A small multi-label image tagger, trained from scratch.
Model: 1.3M parameters, 64-pixel images, norm batchnorm.
Training: 6800 steps, batches of 256.
Data: trained on pictures of board games with random positions, seen at a slant, 35.7 epochs.
Rows from block 2 of a small multi-label image tagger, named by matrix and row number. Rows with one number belong to one channel. Each number is 500 + 50 x the weight over its row's rms, rounded and kept within 0 to 999. All counts start at 0. Numbers have three digits each. After the name is the row's rms in percent of the matrix's.
After each channel's rows are labels from the 100 images, of 14848, where the channel reaches its highest value: "responds to" is what is common among them. Only what is clearly more common there than usual is listed. The data: pictures of board games with random positions, seen at a slant. In brackets: how many of the 100.
# p10: first pointwise conv (model.blocks.2.p1.0.weight, 80x80x1x1), inputs 0-79
# p20: second pointwise conv (model.blocks.2.p2.0.weight, 80x80x1x1, transposed), outputs 0-79

p10.4 096:441500570607570434541621617462504491576536444575494432486515445523537483468496425459485461445468439475445560536502564501538462404533508621533487540501510513537535546515534563556495463515564493576515583469423485500561519525550493527561514526
p20.4 099:434532555511553435446480467505561489436551589511572504503476587549472446468446542508608539473489507511554464450572476607455522573421566488442568494588477532505400455464481595538472511535422550535471433498464580497477539599502527486504510493
responds to: nearly full (62); digit grid (49); discs in an upright rack (44)

p10.28 101:500598489476584526539364502520423426497430524515533531491509500501427517460476585495480484456395446479521524573531514596492534590470628544442446534448455475463503497460446548621459531458437481492447451453472544514563483522490469485502457451
p20.28 089:381455486515409371513468622474470479469511491486478457482440379510474534509543481501479498485489476457470473468554538600524450519496523489423491573504525495482523485467473601610507494533494489467479465621504475418563498398504517487554405504
responds to: noughts and crosses (52); digit grid (47)

p10.57 101:474543560542550469446611532465429522508519490466389648469433535536535517530599465489447533441542563496494478547492501587508470403497521526551460504476568408497447526480540469570537522592546484598506498523434509543528509525411559539496507480
p20.57 097:481549478425454462496450464515432454456535441455545531477502488537582415473515549481545496537530459543521509482511375511502554447466520493434483536564292465465560606496455588510538525480537420427464505503444493486468570498568493472492527531
responds to: discs in an upright rack (100); nearly full (67)

p10.51 096:491542557489474497499485579542517445548546453488451553615459443520534493488535571482509521460575428449482507522527470514480476563427444580520412453397493451528460465528471460500576541456443488476470574490416564448467477480544437615626550546
p20.51 095:593573491552528521411550419495551633525491484477549434526557488569512486485545488462469479515566531470505568467478495392478421425517372507488461464490457479515505561514500451493508526461483559500489451519503495435467525514563377581533444393
responds to: stones on a line grid (87)

p10.26 095:403559489492426500455519545422539470541449504540446541452522506466523474432399446428516483472518469470504466455417483480486471510424469523532575456476489485484554523517597518431557527534592462540545418478429604467596511558540530545378556469
p20.26 100:471401462539537439428508432447543513526536487454361570399552515529536479521510519461456517503588458426552420437552547547587558491457547503450491581471493497443560491433440467529514481519449553550448572402455506563483506540508535491544522447
responds to: discs in an upright rack (100); nearly full (65)

p10.2 098:420494444433520477464529416420566458488627465430431582494513491471500531503558522494488527533449562528580527514430516568507467429490480489403497508527559495422588450474446494424462516533416482469474430428485492540468544440510431394448541481
p20.2 088:437523528465505558491514568483655551451414478497517534493419501564412443558575567477528479473405498493497518516461479495511566478568477532436448548455533459536453592497489482511448478566480521360433573546502535481487468505475541530610470467
responds to: digit grid (93)

p10.24 089:430449536445505440444424533519612551470520482572452547559545518476576490491508529516478483437505420533540520472531566548481438477491427574546494518457498574463483531468552576481482413451504389508484607595484484504448494463532527490602595567
p20.24 092:489502480536539478490459535501568427472373569474553468501401455548471519531567523362559462591515591424470477474536459483473510507536495465538429402465573463491453488506565460525488470497477494496490471561543518459460585469404433582440553523
responds to: discs on a green board (45)

p10.29 095:609478540490506495580484478543529527466487524447498506554551534501543476541559533436456488538568583407425412433516532585486570448503468495447512547506543531605472539470474490559477490524501503616622619479437422495470489425488493512479564512
p20.29 105:507364611517524525511470488541546484476500521538493526493499512477557553484558506488519523561522457521470509509551537504440520529506484654498397509454559518507482554494529464582500585454411591497589483594575565474575450433563465517563538545
responds to: noughts and crosses (98)

p10.60 092:476494566478585412480434530438555478488506481495459489527518601538505539537425481461496566481451466493465544519461391559454504483488426560506461584465562431570506590554483517474537422439466571545524574355494449494554498563452458471490562511
p20.60 116:516500523514528535436531492550459440516478510509450523520522389470526511524593509516493490482514511459592482526550617537434448452465496545558544394522487418467479454526492532624524495399595551457484484604404520535537379467524529454534488482
responds to: first side has more (69); nearly full (68); noughts and crosses (54)

p10.79 101:553567485487479575436539408490574555551451402501395592506535596481487511578453429539445461566616516550550485458500474499493475517605505499503444541487478489447503485458435441456525506569486498521591498455438493552557524569524566478535539541
p20.79 098:515483585527476460419497503443532507499581472468515476390426527489468510504488586547490537569472486620371544462373439466547487514661535519432472545484434512566539563460518480507457533485438470551490494480557447447478485506480495517524492475
responds to: discs in an upright rack (100)

p10.48 096:444515518542513486521508506550485456447502452429447510485369603513597477619512502458539405450444529549475569470425516520486541526481372498492481438487459546592582570485469451527475439521496515452523525560556503463505545485594490475555579487
p20.48 097:502435560597538493502615506530512508526418456392545503474550512496504572494554588580527543503518461514434411476466493527453491526563466474594542501451468497519524529593479504486558480425544582505325536482434464524538505516554482512488549535
responds to: stones on a line grid (97)

p10.5 104:517525604511448477532625575511412513476523604527532473527443456495482410462450541451515422476434579554539529472483510435473561483591503430476539482479444549488439574490412486497585547515485453518562541443498482496514502548636455531488478496
p20.5 102:580566585542529560471507480504467472477565553553490439633529457565538582476430472533518537501564472482559510454469368525576553535530436473407476544583449594449453486476538497481500447588510546549507514494494578482520480525494542409522504483
responds to: stones on a line grid (99)

p10.69 094:479434510520510488498527454436463423459508424482449484484490462467535575495468394479475453515490451486485493477448479467554432494524536473471487529475488379429511432455470478507441409454456477576478633502511452540544527423513428412389414401
p20.69 112:541395540475455422440453483502453477490503511500499550541505541463444476582525549385440435553482559541543467481482450433455428502470436437444476512573429461437550552563460496436511443489595428468452495472466586519516413544571512567539499429
responds to: stones on a line grid (81)

p10.52 100:435589535528616454443512508504500452535520470501561570481468552505541511515574544513540540436526423478515507489590486520493556482551386495502551520468632477626530583480475532494553482461455488521453623515470454545534550483475454481510612499
p20.52 143:544569538508487405478478490441512482427542564522499508536534571585406449520499441480490511606532494465571579450505519415545505462536421549539534515469456432549513481456593505539506523622558505569570447469524539459444538502401581445472479484
responds to: noughts and crosses (88); first side has more (72)

p10.21 105:531481503562461470488476532462478485456481491506577547560464506476506466574641463471461573560515406517479551523524466490510450483361435564410472563552479438570611546511538481425531510535486498500512569427472463593598523482486547463491503556
p20.21 082:484439508492486521444477446446589469543571466508634471523451545457567570506497497436499463557478417485537511434451447455438577549533494516549583528472500395623552520431570419493577480470493441516424477468525523520534570474519445496512559474
responds to: discs in an upright rack (94); nearly full (66)

p10.22 098:446493514550537485482556437465554495531577532560614620534599597531470520552507489463416469472480481422475497471574491524486527605463449396486463538499549453591472590480575460498561454452518477458500550516506503516566537445454527486484532424
p20.22 093:521501440461556498553397472520592529558386474457522515484472481493501493457429535531441527421485527451478466535541515527541574518463551487555453520483451385516517552511549557521527438451605481464471558417388518506489385493602514543442522545
responds to: noughts and crosses (73); nearly full (62)

p10.23 111:526454544484455508477522448467559456462540502465512445489554460442570458554505556629419474491529544566462519483443557474496560537429428515532484461408421501448586478472542494554510412512435560474481466438526383473434461506403434573452493524
p20.23 096:548475566539424541544542487521444480456500495440511474447514508490529398510432521574516440454564492415502513498570446537488512464481509422441498525549517528675469490479493462441514438503406576529627557534481431483446440483542516481478521596
responds to: noughts and crosses (100)

p10.67 104:404526504444560449504570578453505521475442576547426500447534422524531522605517537403527480501487557562447484418510544493527526619413532467437496463451470457439600463485515506510535551467538496497549449548377459517565501557488503440492534476
p20.67 099:427534486444391536478513530458519445448518469485465539568468556507415472458528527557473573458487508607531443565470522499437484451478512440479468509565429517630442471514423421544478493491460441540503345564447462509488466559446459456495463527
responds to: discs in an upright rack (83); nearly full (66)

p10.33 089:556529514503448500566471455550456523513537537505474477606496447508460489441445611477521436476538508544511476494424481461583522517581480637501491486478588410471455553498548542472511449553613500507518499621605460437529564500562523486490546453
p20.33 103:482545503519469588574524551501598565553517474413567504513490495474477473560515506503494504445481502487354452600462488540490503457540553538456529474461566591504434455569463545480563460383512478536530361515507427407564495516466492544500494491
responds to: draughts (45); stones on a line grid (43)

p10.46 098:476431479498516552553499405459528491474509533429480463519425497466496623519435546508477547535474501466429523501537515522473481501602618496470519559500477406580549523561506453549475495531601421416498586547381442558477540474487459571467474541
p20.46 086:446586500561613481558530538506576440562566486517499496525458489484554484595474521515523494455487482398536504501504458538483594518506570606549460502550624555478480426508482481507411486431619540466508502567537511463540561570477537560528550538
responds to: digit grid (93)

p10.6 100:534479514502470561499496446626536442506470497457532545477506414450482475476540509573441518465495590492453507486540563545434438457403622477636474468477508462395464474528547512471414455426549535453427526535474478475510510547413483467571482540
p20.6 104:478540529469460405517574529557473495548485512450516555562459428560418472504590545456395430537515593499435496432551501461560546539520495456494519517456530464459453439580354499494622536555506507512545504500530441505437455496484471575476558465
responds to: nearly full (65); digit grid (50); noughts and crosses (50)

p10.9 108:442548469540478594534586402476499434458505468481549450496508448454511470507532488535565476503501525529445490539527423478507526462401521498437462581444502488375561454578475543443587490475529532483489545518551495419399471478449517613407472571
p20.9 094:463476480526452563474423572518527510494574507489612505535495538409543524480569462430556530457562466536553346548560480450491464487495524452505540453526546554519458357487483424430515493560514474491490418463501569524505565493509491536495548614
responds to: discs in an upright rack (100); nearly full (70)

p10.45 096:535504522473502405511497501528477455462568503551477525452455576541409513497477489621560475399519524477508487468587454520478454451572477505420496431582574475569431523541635460539480487480505469465551640507491501458547496487466506405449514454
p20.45 092:444439408470573508503487571547520372506518528514464546469490430439477531466434458424595522530563454437498533501475541534499493549516426505573450525438494539520429556559503472574456541529413446525564510481522478565455544503529442429440380444
responds to: nearly full (74); discs in an upright rack (49); noughts and crosses (37)

p10.31 089:430478541486495526461541489508483506594544425553558512444610648502481516514512528507587556503479561504589519557575450435548494516502537647499551497549546439570512541582518487574493457608529472571508485549476499469506499514580486475499494490
p20.31 098:544492407566524505519486425542487442437537544535422442540484442546516510522567543484525502504535554422556587443534452456566468539404459524434519539443483512436552468471605575394402528505502479573492466505469406427435558487471549486488521473
responds to: nearly full (62); discs in an upright rack (54); digit grid (37)

p10.3 109:531557487471539522525445524478489425458495546492520505461491418476447535505534390492501440484497438460520420688491499524462434465491510440506576527437451474527442518498492610554503550558508437580439474472547468423447481564459486400500468568
p20.3 113:412498550553548443404466536523563477488481532489493546534437440535508490481525536564570491546532460492479518461459455571395476444533521481507510543469451441538565552477469577469579448537497458460507525596486548507383374447455539503619440541
responds to: digit grid (93)

p10.36 099:534471537494568559488491442516558501527617557545508523481547642490544513581536493611487513522488407636482516545555512569507490550428460486479462487534496509333485519520468552433554444488534509563465465533470521471507455478512493491473523423
p20.36 101:557445491445488471486491404464494602521430550442500543431459456440479507528434519517462409583389504534503599518509427492516450510562565507501536469526456411485508599496416484509517405457558467406473547421478557505507534570459479553475531488
responds to: discs in an upright rack (82); nearly full (66)

p10.78 104:536495553463613520467506477512558570372530572544494540395588497535476507606571558457585507501476481461483479470465503551449474484480487538458500628538460552520401405519496474531476563519491465576500492514508491453485440507502503464528396423
p20.78 092:471570613459458512552521534486485494430439539540529424529463456566539505500553512554545593514509498518557502518548415433456519557564458521472466460479487501527419450465469492443554463460514572479454502575476569552617485593395548585561479563
responds to: noughts and crosses (63); discs in an upright rack (35)

p10.70 095:499532567397563430501495497500514457486485513509424489599479436498450525433443445529535415443512478551538476548459490551530514491610581496516440451472513464590409554505393553528424445499428567504451522499470494490554544544477544508577559402
p20.70 085:467490497471532419441448578513519465443391493446483507452488534525455452499479609492520494525524486459542518488557585573520546562442465463364411609523474521485492426532629434549540486469483522506590443468470511512518443525557498585501471521
responds to: nearly full (60); noughts and crosses (54)

p10.35 102:540548494396446436520527517386485506443536505470491500501602496474516497538539477510522478501500564509437501469503522603569510520509413444541564444525478591444509486463449411485500507454538518465560463479466491542455404462374538390601574526
p20.35 088:588484430426454440486562549507507447476506474432502512559507460456530477425403463477538478507490500420497489509536426474533558497563492473418559528447527442517454523619486499508519544544570449479448409435507590456624464479528590513590500552
responds to: noughts and crosses (61)

p10.44 100:485548463475597478488497473518483475573468530490429543480466485458553508474639477500499476470537568471425524516460562443534609544442513468565522558501430461598485502476472500549404628496459470520549454421491548542448424497508528455436398460
p20.44 092:460563521550510490456423450501611479526467430523526487502568582526537517524445534520531522481481583541452557529418571546517514512466403516519424555513493560498428511473473602470495365524448471498510430552598400462444526508579521533517543448
responds to: noughts and crosses (79)

p10.63 105:455565562512431525491502470590506444516479520481454489484502391463513468526468576464473526562446503511527523448460466495433479571591460522546546466476516406504680568466516531454489524492526529490491407571451536537552482491475516487412637530
p20.63 099:541560449443483453456472484427541470514444525560491506606532525394493428572436413447327500573439496562553530537513457465519474500484573459506434557603465423520519479434482504558522566522501495524488486519563508526432506548440539514486479527
responds to: discs in an upright rack (100)

p10.47 101:452555507478561412402460514445495527510533483461463495491525472553457452573563428461527514487520581429545588430566460538630476451485491501473569512481444595584444522528446413540531516522492457555355528500481531506506465568515513455557481493
p20.47 100:519441541610586411507493418458509526510584425521600513564455524524489416486430533450507554481524497450545530481496535546464536474501432415570462525421416593415491535505561556521461506509550504506497480435522449415490514440553554469567541448
responds to: discs in an upright rack (94)

p10.20 104:463461531499490458461503437457411555459477509492462526487513467490429493530506513608458376480615416394505482562528459578411544432531501515529474501417516541500627476565486437559531500513555427494467461422546551475547457511440554482512491479
p20.20 095:431520626525558433430482577507602545503461489513430509549454530474431507556490584487477525557474474461510445415427525545530511405463591374437459556505523482569507464419494523558525452524534462520481486410495443407489523507496529492470535514
responds to: discs in an upright rack (100)

p10.37 094:606552521490470467646497496425463471523530595509342486536562525439509479570518499484540418442524558573441579498537455465501544546539478547480536478480559414485539548569502476542487481578501549538500520433482529494423439447490457550515539494
p20.37 096:566576518547580435515470453494508437516478554525510594441413525505484454459535469484495483549382478409544469464555557566539397526373542510479483444536461453469523520429523545447528512495448571571541453578496601561469482479436515468485511476
responds to: draughts (67)

p10.18 104:489499648502475471549545539541423555477553598407520515422534362493506545562422475565513549534459523431506475526519514459513494452539449479419513569464493539522498662449524469553507461449518507481457510550513552462518452523509498555458549465
p20.18 091:469502511653563534573525476500452501557529556504458490571423533563482502445623480493583454479513506522568514423458518449512496518550572405532418515530497549513465436563573464545432466521419565554501499500517510524481529387515545473522469423
responds to: stones on a line grid (50)

p10.25 092:670539515538562475514594465477526532637458494601499507518509500400488504529500545448546535478504569498520496423585546506467393530471454493546541409535506513463453477485567492469555499444547457465519447533514465486532428545549557492501528588
p20.25 095:517521461560442484500548552438575550560514526413491623442481433460443512635479491446502467488518525525528353401473476459501523483530537471501531496575470501541451582560479517485471493496510530495465452400438428569542518493442584560529486517
responds to: noughts and crosses (60); discs in an upright rack (40)

p10.39 102:538532472521480543484564495470447403517497480575500549439494425543483484516516457546502548502502554443495484496476495399531469516487452544543470393555588462466393466418572538445539540426435541526475507577492463367498430550546547437414476566
p20.39 092:560488527547533524550407542464497509492545479546430449455525590505489479437553479527608595522451517512510511570569524540449467587482401526523471435470456513476479519560478395491609465560404466503503479590501576489514459472582454492479461413
responds to: noughts and crosses (47)

p10.62 092:474542640541485452532554469566521479465457559461480544507445509477569504589509522429442479442450502450441510535516479554562492416541443502545540584457551559563480553492597539523512552418491488535492601499494442551516581600531478485411532448
p20.62 100:421500486558486522450521488487479447534587481567503432556438543479457445582480504465501505503520577408503472474518477524509537473572484497596492636412498507438573538489462510411470566524507500499577571447487478429485516559408532447597472596
responds to: discs in an upright rack (100); nearly full (78)

p10.76 102:514483495508531451460489435486489543469456628642450474460489478565490556502513474514570487499512565471508503465470602474459432585459582498516549482495472643496473532490513563523464438573360584483507466501591511502511489443523494490431483459
p20.76 075:560519562368526504557455399558484457486485485486494602455509475503568586504473516471508520492477472461456510510408539452359515577511445574425510520495499511422480485452510424601481449461588438464509531417473551511511508411483518545529510470
responds to: nearly full (62); noughts and crosses (43)

p10.32 096:477485481557525464505574454462413605429475589510473565535486451599418490480507439516498538447527559475501518503438534503543563498519481547503528464410471467463413400567528581522490564498445537501422423483542402467536435485429519453512530410
p20.32 089:512466545493455397454475467487479466438571503543451421541529588432557544478451541469520607536518467478621494511478486530421579548505498482514533488484541506411421570498459473529500414477413500526534581561591500439531499494553554466395448512
responds to: discs on a green board (80); nearly full (64)

p10.1 096:477569515574380435488547569461570512492502498440441595439492484475474410481472437464440460456488519582521495481430493491500485521473468434605474517445449478529531491493558516549534592543519483554475482551511634562499561544488625494490524572
p20.1 091:554522420485481405450476488453479506509495474501532450495376451485471507422480445480518443494438524566546492368397505507545501393623486448516454500444499439504601534514505460503483451448530411548466476620451483463509479454456477500450500519
responds to: discs in an upright rack (100)

p10.38 095:509568595522569489474504498459505487516582449494514431462542558558537516487496440616537536540453508520520508445498547496500488438494495409486487464516564386454385555466495473540559460397535529474572632467512495556499453543494425593501572507
p20.38 089:510538502444507522491458553528567541607510544489522551457403560492480462474531580549502443445494546515553528505537396516489469558549529503499548509592390489518600464534556424532520532497485489432506530521603520559524398573584481469450585566
responds to: discs on a green board (80)

p10.65 105:472468564475598464559519465493419527526527616457493533488539592427489506530584476535505551495507532593416505476481535504582493426465534525450427529522471536436434470480401448492444422469497469498444560587564496503474487540506566625500520436
p20.65 107:493502570471454536525545520441528515493472424478460416480482452586604415524572464464543482544455455429454438452436481524529567516574574531455524511440484500445460503422443547518567440493399562498504476521555496433428447427494498519579441597
responds to: draughts (59); discs in an upright rack (41)

p10.17 102:540529437603507430426466433546526471653554491544559502519471619491497507442537428551560470473444488443463555424479519464549501515477411461511429397499449522492444475504547545496515556483529518477474484476596431488541398502477503427525495490
p20.17 092:527455479551456521516485393527508437546505523545486553578455443551460500524570558465432413463474609495538544518565487439521512519469538446534451476538519545474527528523554473428382531408525401463563539433478434526541508563470577541446503397
responds to: noughts and crosses (95)

p10.34 099:681545514509473433528415517446457550615506485517515556548535547516527486491509499465503505445562565549390454579510558438510482516560451593545553453575530530556482512597503471525450476490513508525428505587506500508453459439550510425504480511
p20.34 089:534444501594475506497494467491576539493540513564496517514550445471549490578496561527471409563682461495509558609526504398513497479505524476453522463531501583454448550566472431483465461480579625472541446499492498476463459453426567514499497508
responds to: discs in an upright rack (100); nearly full (61)

p10.56 097:497559550440609512559505644490501536429487501487454522501457460552420509459451524528536448480498547449426520506525460503578538496468366475493532415534468498493490515544464500420528500440475598418524577457436464487521575409512528447535560559
p20.56 106:374382438491509565482448556560473423471478502484502508474506573397534562517526556549486496542556448435545527486557526537425485426430494535518490529463473497489515462506438443474604505479483554466456416447473506480608501585479462474396436497
responds to: nearly full (64); discs in an upright rack (55)

p10.54 102:554490518511472572521470498473490558470507497546455451542456471528456595555477425495513415499563484549470535465506453496448480443485368541516537416464519483581498511573584491622476414636513446547532517463601463472527525495474479429432528451
p20.54 120:471461520490538467501470471566496468428544575568562600524584493618489499458514430493483478488619499454518434534626459559472521550483449604436514395462494492507526524548507467454434490539476533511553488472516456545440496506493618473438438473
responds to: draughts (100)

p10.72 096:583483559562442444461508438534494418598470486517560512502453450450521513490485474457478446447507449442542392625512574430479428531483597468487531514448370513499450445459522451452465523543536449451514444513523452527447496525462448429584475524
p20.72 099:437451494550462512505531575469571507516490419478484573513521579480492448527494488602529460487565462370536393444492520472476512477479489499448472606470496472558492520431521592539557463505586480494500558548446449439402443570447491499400557536
responds to: noughts and crosses (78)

p10.53 103:438493526569611541468535510535507542531541532483457503509497455629526578539388524548467520491505399461451456458439578401515545426473484487595453466491425521470518506529567544464467504485466399503531491502411539525541451493584519425552486445
p20.53 087:548506580578515520476578467472423471518478494559553637449478489500562525496499486531466523412449440556516512583439529419584520591487433496450497573554563453463455478497555496420521508483460407551504580598501453472421494484516438491506464458
responds to: discs in an upright rack (100); nearly full (63)

p10.75 121:540517512549505452494339500491503460502504412541489451548492462517428444384560528606528515493504499518506492464498521452457489518558449578525556453490523542463440477574510485455557488571532620424492520459540507512433520377458478496524397437
p20.75 137:578470544556526485588494480531462436504537545567560482534436479565562562448485530505485468519487527456496532462510435488543419620489474524498649509534556482527515437335463490529445466542503595499527475474576494506533556481568581499445515492
responds to: draughts (80)

p10.0 106:453401471360539510549505497503447515474491548544521445515492528541538549449553449426566448587421527490522436548467488507600575530529547518484434526511525392518516481471563582575462524541470552557459458470447511572487549540514438406434465476
p20.0 093:441470503469475566605567474453419451485510533528491528452407418505521491563452521411516498502518524482424512526407498467476455539454551438522507517451379424509645425490508560438558522543528460532530434438524458511505469546420540505430530495
responds to: discs in an upright rack (90)

p10.61 109:498612587496552462452516471554491490551625610616399456556489458498504460454580456522438511446486475486531511576524512545410481464514464529564491423506537488508471500453531491465452463483488506520511550481520495482566554438458456544499643439
p20.61 110:521508544488512500451424461483433486514451522442525510522533453478480475567549418484488411538531548556477408447435473500483408479531509578433494511406384359477495536496438542448540367476521539472482457554437489499495418431495512555524552517
responds to: discs on a green board (90)